A small encoder-decoder audio transcriber, trained from scratch: encoder norm batchnorm, 39062 training examples.
Rows from block 7 of the audio encoder of a small encoder-decoder audio transcriber, named by matrix and row number. Each number is 500 + 25 x the weight over its row's rms, rounded and kept within 0 to 999. All counts start at 0. Numbers have three digits each. After the name is the row's rms in percent of the matrix's.
After each channel's rows are labels from the 100 clips, of 14976, where the channel reaches its highest value: "responds to" is what is common among them; "lies over" is the class under the peak. Only what is clearly more common there than usual is listed. The data: babble in 24 made-up languages, each with its own sounds, syllables and stress or tones, from a formant synthesiser. In brackets: how many of the 100, against the usual share in percent.
# conv: pointwise conv (encoder.blocks.7.conv.weight, 256x256x1), inputs 0-127

conv.41 089:506493467523513491503486474510460471542513456477510506492509506486505453491475524483498427495477512455505531485491472450548493539506477489538442511538563541478478479525454473491470563479510510493507498468537515514495501505530517487521513517478511527488488475487513501504480499538533461541451497485498504476506489475516447510483502461485543488474487502511502504531511518466490482461449
responds to: /ç/ (86 vs 23.8); prosody: tones (62 vs 28.8); /ɔɪ/ (53 vs 13.4); /y/ (45 vs 16.4)
lies over: /ç/ (58 vs 1.5)

conv.191 104:481526433528511501487482469495475511450487511507547515490446459508490497437477486513466484481520515480465500498514471486498521492441504453499493478532500506535508476463501464474506527519536512514484497506463478526505448510486461449537508432486514482530521532528507486485479509516499506527445503515475538514483508453521481443523498492506511498535464529490536479485514500487490531485498
responds to: /r/ (70 vs 11.6)
lies over: /r/ (49 vs 0.6)

conv.114 110:503531482495517470495521523508448500471470475483511488470529500476473481492479479567445447508462519457494502506521459490507492460533495518480467514476527462482463477541486489504503529464499482474500496462437506535525499508462477495462460516466488492491524569544518474512494493518481482513506472518533477477483505499517531507503476503507505495522516489528487526489537550483533481474506
responds to: clipping (27 vs 8.2)
lies over: silence (84 vs 41.7)

conv.33 108:488476512498495452505539482507537473518471511497498517488477490470491518476513485554528461544542536557498520531497539489494545470514506488465492534463479510522512517492467507527486487488493467505476502479485468494507509497469528497519473511495520502488508529505481488538486487521494534501501482509474485544559527532564520564498489494489471540518504499469503436522516549505463470516450
responds to: /w/ (53 vs 16.4); /aʊ/ (45 vs 21.2); /aɪ/ (30 vs 10.6)
lies over: /aʊ/ (39 vs 3.3); /aɪ/ (29 vs 1.4)

conv.250 091:488519555494501538477482484476535510488526475484494509508493453496504488497504516500462507522483489507513458501523488506520448498482511482543516499452501517516544459523524517506499506489487484540481479501530495486496534463482494515491476517517497494486480487510460483450511512508512528520480452562541498514557507454482519509484453515481522492531468502458538477496480488457503499479537
responds to: /ɛ/ (54 vs 18.6)
lies over: /ɛ/ (40 vs 1.4)

conv.117 108:519464447534498481457520529499464493506495482494474505532501532488485499496525533481436512510474497479472499508524492511510515508492465502494497499482451513521488533521489497506529513490523471490486487488526488474478479487489499469486522519498494535508480497488440488462597510516474491479442529473502494502498503483495510505490503502489481446468495491477513497510521452515518494487507
responds to: /t˭/ (58 vs 24); /θ/ (35 vs 14.3)
lies over: /θ/ (29 vs 0.8)

conv.130 097:457500486501487499513461532553507486476556535501463490516496497493468479510498519511481504477481443464516487494509494561477491507453484519521512494440477513504528481526505499519506464477498485532481522550478525498488472468508535545448482493504498536480487496488521480486495479507502506451507470521525460472505530499515511482491477524512517515518534542482480524494534484516469489492472
responds to: /ɛ/ (54 vs 18.6)
lies over: /ɛ/ (40 vs 1.4)

conv.217 085:503543556485545508498509490501513492538498495449495479539495493507491460471482448474476491492540461477548537458500501456537525483484503511501523508501467478561489521455512532461499495501451490494448505478512490507484545491544501468485493483548500515470497467480465529489477509504484455514498510516483490485528472443497486521502489515448517503491461502533508510488479493494489461485498
responds to: /x/ (73 vs 16.7)
lies over: /x/ (57 vs 0.9)

conv.148 109:506514466517478485479501522439469500477503448470549492534524453477449479513497506533518509469472501437514466498482527458516492486487503484490504494515534513508490482522466502485501506490485436504524539476510504503484487486555537524541468480509525534470543464503485501518469508463469525493481537541503504519511517546518512495493531516478484489502527480491479457448554534488501502568467
responds to: /y/ (41 vs 16.4); /ɔɪ/ (31 vs 13.4)
lies over: /y/ (31 vs 1.4)

conv.164 101:480512523483535486474486460509443505496481485470459470492492490478485503500503497519487495504515507493487521487504507437535486513530462525491457498468508464526479525487514487494514518498510465512545464508511512518502478539573498513452523490479535489499529516543483533537505454538504454501486493476499476515488473492492445489448457524539507508511478509460453496555503511463496495493501
responds to: /aʊ/ (74 vs 21.2)
lies over: /aʊ/ (64 vs 3.3)

conv.204 081:499471471491471546531524480511520504482480509496438497463511492538513535525527490485460512466549577515512451491510547481526523497470476487474543532482507474488498462531481507538512522470523501511487494494473485526471513473528514507510529522510505527524510462485486509532481496486477455530501492464494528515475494529476503514498489473518512510529537516483519480465499456461521516526501
responds to: /ɨ/ (28 vs 7.9)
lies over: /ɨ/ (26 vs 0.6)

conv.193 102:502522477458449498489487480475484440476461503512505492485490496524506481531491515493467535527546428461478481534554509546500507497531550470480485497462551527472516447477493481497526485490510482504507497530488517480509488484517463517524536522521476516497468530502515528477454516507516520484472481529488508481491542545448479492524506435470462469513518508469506508492516489467482478476476
responds to: /æ/ (53 vs 22.6)
lies over: /æ/ (43 vs 2.7)

conv.158 099:515501451442511508528502503454462533512458490493504512465475529467496510487530497503517511428459462506526471512498472505500497505491490493514495470536509530550491461534497532526509494482484468485485475486481511485516509517516525490533503469523529541451508469477450527493497482509524485525512464464492514501503442514539536514475491539466492473524525505559474507462518494467535457496491
responds to: /i/ (53 vs 12.2); /ç/ (48 vs 23.8)
lies over: /i/ (42 vs 0.9)

conv.121 095:486490473468486516487463492481496518492525473481473554520503479479492519537491515506477509491488470523471518516504513477514458472518487536552526475421522516503561491482469501527511529486513480504502506498529499499516503517530475487503499501523461517523515528484448474476491494500524516496452474491489525510529513516548509522518486561508500483529461513506503508509530502491488496473490
responds to: /ɔɪ/ (39 vs 13.4); /o/ (29 vs 11.4)
lies over: /ɔɪ/ (34 vs 1.8)

conv.126 107:505495497495539538463500543521481503498488524462510529479518478471541487447536533507463496504492503520503480500477436488511497472464454461534521500467532544523460522477550490491479498494545513536497526506488524500528468498487493481553484508503473557531493476455501500460522514521497495496491503525499521550546502551466495528509473497496522469525519513495483479500491470471511518488482
responds to: /t˭/ (77 vs 24); /y/ (37 vs 16.4)
lies over: /y/ (25 vs 1.4)

conv.211 107:526497454461531497475534540477547445492483467495488497472488540512507520479480474511502480490486504470478464519529520478529469480501499488476512498524515485517458495491545485530504517485510511504482520451461512498461469497503492477495521487487521533438516471504484501511482502533517514488506512511492511480510494455495514491478479479488507477506533457497521482442476488506504493464549
responds to: /i/ (57 vs 12.2); /y/ (43 vs 16.4)
lies over: /i/ (51 vs 0.9); /y/ (32 vs 1.4)

conv.207 104:505480530512466476477474538498493460464467506478535489525531489434470560472434448532513481521503495481520511512546505531479467493509517505476495504529501464488491474502464537505476541496471536458467475517467509503512504497507478488526504464533489487511493543496522496478503467501478495520474494506498510517482522484507552483501491457517514450487493489516481524484460493475468489505532
responds to: clipping (39 vs 8.2)
lies over: silence (98 vs 41.7)

conv.171 098:525473503550511519487492506499485474491492492485516507502480528490489534481475551521471523488535475477494491481480491481505475476491555511482491488497475478540512491488450507481519553490489526478515486487517475447493470467505515485440486524520493511504493489469465517533486484487509547520487466455506535515469474486477516497446496488517462511495522486539457488532508502467497558479510
responds to: /aʊ/ (54 vs 21.2); prosody: stress on first syllables (54 vs 24.9); /oʊ/ (37 vs 12.2); /h/ (29 vs 12.2)
lies over: /aʊ/ (38 vs 3.3)

conv.18 106:509494541498486516493510501500447537506488513491466498482507500518537486533452506489506476511528524486467492484539467525495501499480447491492519512508501536485519488529490491506524512557487508524468510503517515457420520490510484492505487491510533503508514513493455519511490471485508457499480495531581518478494487457477475517498503539498496466468489468467501529497463460533533536482494
responds to: /ɹ/ (95 vs 17.4); /ɛ̃/ (35 vs 16.1)
lies over: /æ/ (28 vs 2.7)

conv.71 111:541469566489486585493479460490493476507460518494523509469461463519535484509491490523488497494510469500447559488516534472489507501443523511523525420459482497496512463483494595538490484503512485546499503494477499480455454469491503487516509514492500547523497522545486482487511521503492478490525457520472495520504539472485528500552468467513496448490485509506439480472508515533442456521507
responds to: /k˭/ (64 vs 17.1); prosody: stress on last syllables (48 vs 21); /k/ (46 vs 20.7)
lies over: /k˭/ (53 vs 0.7)

conv.181 094:490498487481518480533515504477453458546508479530534521490478506530496522478507455504519486533467462433494505516471523485491521528494515512478484486489474493558517536473508512504515513502482500489529505481492525496508503502508528491547474510521512512484538514475518469497491535499466481470479490516460521533555531494498470494502499559528481496480471465493487452489509524551491444495484
responds to: /ɑ/ (84 vs 16.8); /u/ (42 vs 14.7); /r/ (37 vs 11.6); /t/ (33 vs 12.1)
lies over: /ɑ/ (79 vs 1.6)

conv.203 094:520544491475505456512480487508527486542497531492477500487549500497502469465466534552483502500533506454505498467463498471514503516515520465499499505495502494577491509499518536498502496569474479522479494551508487482476543488542509501472472501530499506530503491453498500539479464510519503485489507499467502531462493501492498525517483510464505521485514555539517477521460564502500450518527
responds to: /ɑ/ (57 vs 16.8); /i/ (46 vs 12.2)
lies over: /ɑ/ (47 vs 1.6); /i/ (25 vs 0.9)

conv.246 093:515497491439496450480472496493498532485462485552484471521548528507518544497516547499485491533503506503520498495493530489488540505484520525515484510540455507525525552503524523512494474492508524539470444509494520514509512516495504532543461511483506516467514523524494516469520520516575500446471519522510471493489510504499517494501511434495486511485493521516498426489491498558513506523521
responds to: /a/ (42 vs 11.5); /ɹ/ (39 vs 17.4); /ɛ̃/ (37 vs 16.1); /dʒ/ (37 vs 17.7)
lies over: /a/ (35 vs 0.8)

conv.3 103:496507474493508512523521509480544501475515538475509540528556498491550514507493486517557489492478486507504524484509532544529512478475470513514487530496523497476554559507503501493506485535460504468511513523497494517493476465500461535486496502562515536504483469508484470495492464482464546481505491453551501489484499505536497490501487480486477531476498490451509505502468541509459493466538
responds to: /æ/ (49 vs 22.6); /ǃ/ (36 vs 11.3)
lies over: /æ/ (32 vs 2.7)

conv.133 097:493475481533458503484497479542486476536500462462480505517480462475484514518480523471496531486472478484434515505566527483480505510511482455503505532579496505498486523501522491529501530520497494497546481525483476478481481513487511506476465499479503495500525494501506493505496490497482474500474522514535511534504543493548473481489515531538538489494489494505474446500514454547492518525492
responds to: /aɪ/ (55 vs 10.6); /k/ (47 vs 20.7); /e/ (38 vs 13.8)
lies over: /aɪ/ (55 vs 1.4)

conv.166 082:508507480524458521505499543532525561478449485469474478502498488512445496476549489493486498491470527544492467491536513498471493509523499559499524496483507531505542499495504520509557502484451478488473474504479501501499475480521513500553509444482506484516447488479432495489505495503487498482520452492513519510517517517483533505520528487524499495509494494475501480502508509504503540507540
responds to: /o/ (33 vs 11.4)
lies over: /ɔ̃/ (26 vs 2.7); /o/ (25 vs 0.8)

conv.5 109:500491466538472513453492478488505520481499470464522497486488511455535555470502457582446501489534449472519509500513467547498496479502472509529521507502525477496472553512505543473497514516484516519512508516474499504551480494482510485492457490502460509526529501448513479472489493523517513462474505488491453499495523463481471478502493502474512477512525503467521528498501500450468516486496
responds to: clipping (38 vs 8.2)
lies over: silence (97 vs 41.7)

conv.167 117:494466509501538538527530467445476474507508482492523513457490507459487548486496518552515506470483479501478488495450516512495494490482505496534458478521497459520515521505524516508524476487510506485502479504513464507492471470524482523581470541506499514521567537478515458557513498511477536481470469497499500500474521486489481499506468568487476491507479498507566511465473500541490487494477
responds to: clipping (36 vs 8.2)
lies over: silence (100 vs 41.7)

conv.52 098:527491473475502453507475515535485485469487541513540504509521527467502490470510452557498511448486539474512520509495494538512476507484547530539524543469489511496508469505528491464514460487512500518502487491515500451478498523477510454502500477509537541529494438495490491500499505519523469562499496468485524497509519480475512490497527441454486477492541509521485523529475492493530485534428
responds to: /i/ (54 vs 12.2); /b/ (44 vs 19.6)
lies over: /i/ (51 vs 0.9)

conv.195 092:497511548536492521529519504488516499491487498506496485471523461519500483486533455476515493480481495497523484493522490470477528507510484447478477528558522464496494494533470493553487481457510468520547521454486468490472505505516506470453490444485514484482535486492463498530476493503501495500479484450504524521516522516498506556484498502495552483513545491501515483478483497477447547483533
responds to: /ɹ/ (68 vs 17.4); /ɝ/ (33 vs 5.1); /aɪ/ (32 vs 10.6); /s/ (31 vs 10.6)
lies over: /ɝ/ (31 vs 0.4); /ɹ/ (30 vs 0.6)

conv.165 099:487516465489481520447504520548482501510495497482524469505545537536537477507468482509500540544497495501523552495501519528523495487488460471530510518523510542466517517506532492481501496492506454506477492528519511522508451482514505487507515501489511456438512490487510494520504497478513500469488466496505497536525484539464496542501497517485520516467535456488478479545454502477502488484486
responds to: /æ/ (51 vs 22.6); /d/ (43 vs 18.8); /a/ (33 vs 11.5)
lies over: /æ/ (46 vs 2.7); /a/ (27 vs 0.8)

conv.74 090:485485493519507502482456474556502516547500527537500501504494466552497478513518492524470495520512514455532496521508522487466458489534491492508499468498506514506518441490486517512503496511496455494545514494482481488507509501512488500525481420516505479547507500537473511505503510499505454475504523489480470491515539532498510492534450482536490511509475486540476507497476495491468527481473
responds to: /ɔɪ/ (86 vs 13.4); /ç/ (48 vs 23.8); /ɣ/ (46 vs 14.5); /y/ (42 vs 16.4)
lies over: /ɔɪ/ (84 vs 1.8)

conv.216 096:479485514467523507503469524481481505537558534463493499517478466511493468518522493535470490536532496516481485514539492512495517521508483475470530528525476483478502521478480492482499533491532507535548475514462541475536498492533519493473472556532458529481500426519516537512489495481542519459507484484517507544473521517436498486500507507511528463492469522503500464507495478519452516443479
responds to: /ɑ/ (36 vs 16.8)
lies over: /ɑ/ (30 vs 1.6)

conv.156 097:472457519468434519525495532471538485499486481553536506514472526500511499497523458500509500458520514470472525490536489500503521465500475440493505533474503513450529474500513524528482514520495453519473460446487497484551498488499522520476460502503495519488474506475497508496487514530480527518489459533532504480503520520503516508485481549498529470499484500529478533488495488496491504474509
responds to: /ɝ/ (38 vs 5.1); /aɪ/ (26 vs 10.6)
lies over: /ɝ/ (34 vs 0.4)

conv.94 092:484480545498493495537478513478504494500514559472484455489548466491527455522540502510498500503504439503507528535551524493474492512508521513488502526512502504491498443566484507466518502514482489542508468531491459469489488497506510489512475525461531507491483513494480489503547521518477505463493511543545470463485549547498502493512522541482462507459518475502500457519492487506487480471528
responds to: /ɹ/ (49 vs 17.4); /aɪ/ (31 vs 10.6)
lies over: /aɪ/ (31 vs 1.4)

conv.218 100:473516496516469520459475558502528501481492484472515534540486470518491524473519490483464504514515499536485487505547527543498520475458554517496505523454532508477492529479533479520563499484470503481553494491476547545509504504473515483482495496518509518538489495493495514492540522486489536493488488481528508529530505516445515499527536529467530498497524507475494466528479507491510533493496
responds to: /y/ (73 vs 16.4)
lies over: /y/ (68 vs 1.4)

conv.81 109:522476551490518540555528486460499516510513466463513521532524540470469503528506480477507522463506500501537507486518522490515485504493511496527503508482496496513508483463468450516472537492501509460566471467495473471494538477495473513482469498506518522464465454497491472489497497505516504492445539475523510534554508522506471506497514516485510458513472472455473478505493513500522546521507
responds to: /aɪ/ (92 vs 10.6); /s/ (36 vs 10.6)
lies over: /aɪ/ (77 vs 1.4)

conv.38 092:499502519536492455485500520511535538491477538444463488500512490470514511467549488487510458477505469440491528474517519500469453500506467521551509514501460503482477509453511532546473461541503483496517507547501485495523537523489501475507466487512519470508496453478478508504523513501508487536522478505463513503478521458483518485488496490503496490508513535541481488517518503490520520482494
responds to: /i/ (45 vs 12.2); /ɔɪ/ (34 vs 13.4); /ʔ/ (29 vs 10); /ɲ/ (26 vs 10)
lies over: /i/ (37 vs 0.9)

conv.98 105:519494513516516574486484532474518551495492510489481505511499495525498490553500478483564490510510498491533497522474465511528498514466536523513522478503522467519537496491546491491509478476492510448531462489489517523484503524515516493519535531466571542501493482491491523490541441501473510528496496519511515480545473498475532459501515511502485504524453493469519442510543508525483459498488
responds to: /x/ (52 vs 16.7)
lies over: /x/ (39 vs 0.9)

conv.66 110:494509480494515487508496474483481511488502498466494484497466477508488488478568489546516500492513503504487483524508500471482470475506507562526511507496495491499491503489529578490502478502501523509496499498491551471475528461518534431574471505510468530488546470488468527492508498507488535492528487429479487538532532501484477484472505492518488524497490506466517475517479463559493498499526
responds to: /o/ (45 vs 11.4); /ɔɪ/ (31 vs 13.4)
lies over: /o/ (27 vs 0.8)

conv.109 116:532507496510475465484455535468480485488471499513532523512535519510456532481492489542532499511501467477459498520486485502525469486521513507515457524517478462533485526509557517502485478516460524485525464457451508495466527486492509487493475504528476508519520566512538480505479455517489476480479530475491512513486487465451492485525496508488519482457517475521522500483516489517535501520496
responds to: /y/ (36 vs 16.4); clipping (32 vs 8.2)
lies over: /y/ (26 vs 1.4)

conv.83 100:505527539513496483508533523476515513521495517474505489489476494426458542560472497502454522478498499492504525488506511532496508488506528544534506478516479451458493524484457521506488543510493533467518454500507453484483486497456520502414508516466448511527460503505506510475503455462525528503500479491529507499500492463457527483408521491505518467477472509494483476521473493517506497522496
responds to: /ɔɪ/ (64 vs 13.4); /ç/ (58 vs 23.8); /y/ (49 vs 16.4)
lies over: /ç/ (30 vs 1.5)

conv.85 109:494503440498473529465488519495467469505550500464516493518479436508504489524519519530484470478521464461507447508516476500504533465512499435509496575497531465509483519459475505486472465479501540507538520458522501535447499514479510454489533497524471489479479514467511497515518484507498525475473480551516464478500471465475472469475522502508522510506509484489526491464534534467544515479525
responds to: clipping (41 vs 8.2)
lies over: silence (100 vs 41.7)

conv.170 094:463502518490472496518483544498500481491450474455495505499485495463510480503511532476506556523506505537495487510452481513483498531542486466531518471536534548457469515492478465498555473507509484497498520522474503477503477495513515459439499514492481475498451511487475512477523462538500506487494468507569484489486473494514541480486521475487466527484522477489476544554473474504487496457490
responds to: voice: child-like voice (58 vs 24.7); /aʊ/ (55 vs 21.2); prosody: stress on first syllables (50 vs 24.9); /oʊ/ (43 vs 12.2)
lies over: /oʊ/ (39 vs 1.4); /aʊ/ (25 vs 3.3)

conv.180 086:478507547491444530509473539501519508470482509555531520504509510477536457510506510523472517421502467470491484501497492494514492496546512512479523494520531475493493442522506479503543527455541513514440533500454529517474541487498485491488488475468474507530468497478503499545492482490476485493498522487478524469465502475483474470517552482473514525526497505546502492539518514480510502512489
responds to: /y/ (58 vs 16.4)
lies over: /y/ (52 vs 1.4)

conv.103 104:504451455527483480554483536499506541513534501498541531499522499484474467515539533492495525498531493530490455509537524479495540432503507516498465478521472473485542482543469457519479505544542513525521479494526486533484516538493474502517446470494493429505509466494492500505503526488550505502490458482496451480500493478478479531493515501503460519517518500493516505513508508524469497462508
responds to: /ɹ/ (82 vs 17.4); /dʒ/ (38 vs 17.7); /ʊ/ (33 vs 14.7); /aɪ/ (28 vs 10.6)
lies over: /ɹ/ (25 vs 0.6)

conv.232 105:522537452504525520510525484518467539474510475515487521480479489445500515488513517478531526453501511505530496442512529490539483469503511496495523526499476451505521479502411535523517574503493524493514500523508501467492491499493485501471530470507433510468496490447527543499476509515481498524510478487527529474489490496482508481530477509480484550542484484485468467497522500479506443499515
responds to: /aɪ/ (67 vs 10.6); /oʊ/ (31 vs 12.2); /ɝ/ (27 vs 5.1); /s/ (26 vs 10.6)
lies over: /aɪ/ (35 vs 1.4)

conv.176 107:460474526534511520439479506503482483521485495485479488473500499516496477503482513500505509518518502486560520492490501507493519496510479478503506535489482504483489514472424517497471521511417460465495523529476497527494488511479451526508532495491441498520468438551461509476507530538514529518501510517487525488499483520531516534492514496494525496477514519474483496570461533492456521493511
responds to: /x/ (69 vs 16.7)
lies over: /x/ (41 vs 0.9)

conv.135 098:477503487473480507503551520464496483502505452545511463518533484484471449517488517522475471505481516501495475533481545499494493483487441483525457501474453531503478531478487463476519522482505475461519470481439495479566520542502498496504513505510493503534528471467505520519497509510471536476552504515499508477481490512498479487513507473547464507520515474493478501520509509467534503487481
responds to: /tʃ/ (79 vs 27.6); /k˭/ (36 vs 17.1)
lies over: /tʃ/ (35 vs 2)

conv.245 103:528499474510477524478467486479533469550523505517549444495490534549461500468514510508474519486500528528530523481491500519511482539474484543526450490507492498534455496554472548510493500534468490557514485492460526498512503513478490475517546531485503529452469490474522520495486513518434487527509512509493482529458496502514513513492497554530456448546521514483524494493505492514489527508522
responds to: /w/ (66 vs 16.4); /k˭/ (48 vs 17.1)
lies over: /w/ (37 vs 0.6)

conv.84 101:467538479539457428513454490507508495447503475469487476517487453439464476485485494520512506502515496487516488523491509458507483454524525479521514494482529511537488495508532473496488429519484508497514480519515443532505491511495540473447493479508484552500477481463501508484498455472496493490485474481499488512506503506443470501456474508517472486498524490483513480476489494523481478447497
responds to: /ɑ/ (64 vs 16.8); /p/ (43 vs 19.7); /u/ (37 vs 14.7); /t/ (36 vs 12.1)
lies over: /ɑ/ (30 vs 1.6)

conv.235 106:512499515493517474509507471506489539524443509506507489501457519489473505460507492486523490534479455524486502481492489477477535514485536476498497469511455508505500530509508500490492508521485481528498483511515538514481491514508522500535470510520471496511495476507526493552487550520507485454451494503498471487488491485481514499549518454511532511505479516467478467457509489457529466522476
responds to: /g/ (39 vs 13.8)
lies over: /æ/ (27 vs 2.7)

conv.185 105:542520489506489515542492543464491466535522474475505494514514508506537467483505510497512517513472472474499468498500509480496493523531494478457499490490481506482509528509491493530494520500494487483499532494468507514432511494486499492476510489486502486476501484480471519491467443498499506445457515507499504474518525491479507498476492484486508491522539534478476517488481476471503473503519
responds to: /ç/ (57 vs 23.8); /ɔɪ/ (33 vs 13.4)
lies over: /ç/ (46 vs 1.5)

conv.97 107:509514501500498520507527477505468509472561483516471494505507470530490464497517459457475484493519565454466492544467510513467506534509485477503512536492538506493524446461500498444459525484528497515502448518480476490508467482512475528465503478469509529477504529482488493502519527501534506498445492506511508498506523490472483484467487534454511543472534509529545518491504531540475535490500
responds to: /aʊ/ (45 vs 21.2); /z/ (40 vs 17.3)
lies over: /aʊ/ (32 vs 3.3)

conv.196 095:435546543490549507486520487523495519493509535544513476493516499505469505509494495532505497461505528524481471501512486519422532479511525501514477539488535524487490510522527524472468467511536472490507513484503488474484524482502513485500521469513530501455510505559499481507511510500483518518534467506534483451508486472523514469508441487496462556514567492527483497528548467497518510507500
responds to: /q/ (91 vs 9.2); /ɑ̃/ (40 vs 14.4); /ʌ/ (40 vs 15.8)
lies over: /q/ (60 vs 0.4)

conv.120 109:521516497521504524495491530473517506520503525471475480478494472502538511499523486470553505486509486464460503521505497476504509526494549518489480514480492549504519504481457463501485503536479509478462473484513501495485510525501503507528502497483479497452506478499510471461536491547515507540482474525497524521471500478529510538515536511512519510492491475473509485486497515491532515512499
responds to: /ɹ/ (44 vs 17.4); /r/ (32 vs 11.6)
lies over: /r/ (25 vs 0.6)

conv.108 102:507499545521481508522527540484505491478530550525469501493448487530496518462479485499471501489499514509509451527493500484511537517501526492502523473468483459531519503552520475503527441496569528530470526525511526512482476498535479486537449477508498511526541506497463537507514513499469524449482493472493472528513538484494501505530449489544522507455561507465481473501464486487500500489500
responds to: /ɹ/ (89 vs 17.4); /aɪ/ (26 vs 10.6)
lies over: /ɹ/ (43 vs 0.6)

conv.99 093:433490508502464468488457522533513482476520479493547525501498493480501533498546485483468496481501487456435527509480474479460514459538500452522498487475500489491492447484512476482525433485458508478503520497494489513531438461505496491454498504492463479500487508476484488479532482536491511492473490443463505517453530492486515523494519555474490549499488516518538504463507501474491486450518
responds to: /ɑ/ (57 vs 16.8); /t˭/ (50 vs 24); /ɑ̃/ (41 vs 14.4)
lies over: /ɑ/ (52 vs 1.6); /ɑ̃/ (28 vs 1.6)

conv.153 098:477524497512486485465521508474529479520468570459477497522487516505496469485482506486541523535500480520519513493516524492513501542473509511515501454501501541474491471515512479498493446487490519464492445483521491498526499497482507473495481485556504461528463491490460528482481468494513522506453486505521486485445507484477485522503485445517523477523506508516500515473487517478517522491458
responds to: /ɹ/ (54 vs 17.4); /aɪ/ (28 vs 10.6)
lies over: /ɹ/ (39 vs 0.6)

conv.201 095:509478497529519438539459490480506494506536522482486499488521507481452546499460493451524465501476508455484492482474475456487498491466489488537501485507463520507524499502473552509502483481520493457501496480480547496538541511495527486500436446498465503504490475482477487495507485524536499499476510470522516486471482503503495471484512458476508560526559534487474499481480460453498507504459
responds to: /i/ (50 vs 12.2)
lies over: /i/ (39 vs 0.9)

conv.198 101:547518496483499436525525510468554525536499485445469462509516529505509507505470495481437468507478523503519512523445530495472486505492494505509503500488500538491435546494508519486480520516496550501493493486453479513544471587505546479518487457454467490530505468484473503488506525525487529547483500476491510509469481458469491468476486493524513482543486539491507499483513468489492489489529
responds to: /ç/ (79 vs 23.8); /y/ (43 vs 16.4); /ɔɪ/ (40 vs 13.4)
lies over: /ç/ (51 vs 1.5)

conv.139 097:485465511459483502533503511439487495529527506510528516549454507534518482499477491494451500489505534502480469513453472533500491497531492483539516532500502513512530471511503504485531523452533451488492457495504564462502509463507514514514457495556522508492538481485494503531498487486457488554518483500500513512486483482526520494519478517507522470498539468563503508498510451506500487498493
responds to: /y/ (75 vs 16.4); /ɔɪ/ (35 vs 13.4)
lies over: /y/ (73 vs 1.4)

conv.70 109:479493507508473542498492516472498464497535511515518517503495440472477552495489520483494471492510532496512502485507457497507466496498479471518482539499474480459499533496512503475489552455508534504542511486496499504532512530494484482510465495514505505524457541475499499505464512503484493482473447480493529556506515498479478440478496460508524464536457532504532503469506519484511499531495
responds to: /aɪ/ (39 vs 10.6)
lies over: /aɪ/ (30 vs 1.4)

conv.212 104:504501514492490518461508448549457489492505545492483528551493545506470559495526506500428498468522507535517481523501515525470476542475487529514451497500491518489528519494480514513475520531449482521500509484510477491522532494495508448525511447504525498451490482479427505489529505473479520502497518473530527546509494524460459501490464457521497489510475502430466493506510475481507485484478
responds to: /w/ (59 vs 16.4); /aʊ/ (59 vs 21.2)
lies over: /aʊ/ (38 vs 3.3); /w/ (26 vs 0.6)

conv.200 099:489499496504511533454473518498531502501468539491451503497534480502473454490515480550517458512498502488493504474483497475502545507508483456445515484499518498551497488522540420505484459547489504469529472484555469485461481478474501461473486482509532489530507499521480511519532491531499487505515431507505462474499534495503469538484512455528484454480487498487494501516475511492493526508486
responds to: /i/ (32 vs 12.2); /a/ (28 vs 11.5); /ɝ/ (27 vs 5.1)
lies over: /ɝ/ (25 vs 0.4)

conv.251 106:477508510501476531483495485506513466488505512503516499491547472464487527502465505497486512497512525487474469485502531506484507509498507492484520516448489540505487509543515499493491466499486454502500487475500506521488472537484520521567504524494466528472494566524514487497467488535493517493461488517535493493449566497477484511490518506481456474496511496506510458482516519535454541488534
responds to: /aʊ/ (64 vs 21.2); /oʊ/ (33 vs 12.2)
lies over: /aʊ/ (58 vs 3.3)

conv.144 107:499462489471500484476480510529475500515531512511524506478526511472502509513507455518556516442482492504473490476476498432506497496495493477488512451507494500496536544475507519477512503474494468523507529501462499514500499499546489480493434523440536530512500482499490498501520490531503539542500444471511526506517534478517528529464493459492548469522503492465501493522514474508579508555497
responds to: /ɔɪ/ (62 vs 13.4); /ç/ (55 vs 23.8); /y/ (40 vs 16.4); /aɪ/ (33 vs 10.6)
lies over: /ɔɪ/ (61 vs 1.8); /aɪ/ (33 vs 1.4)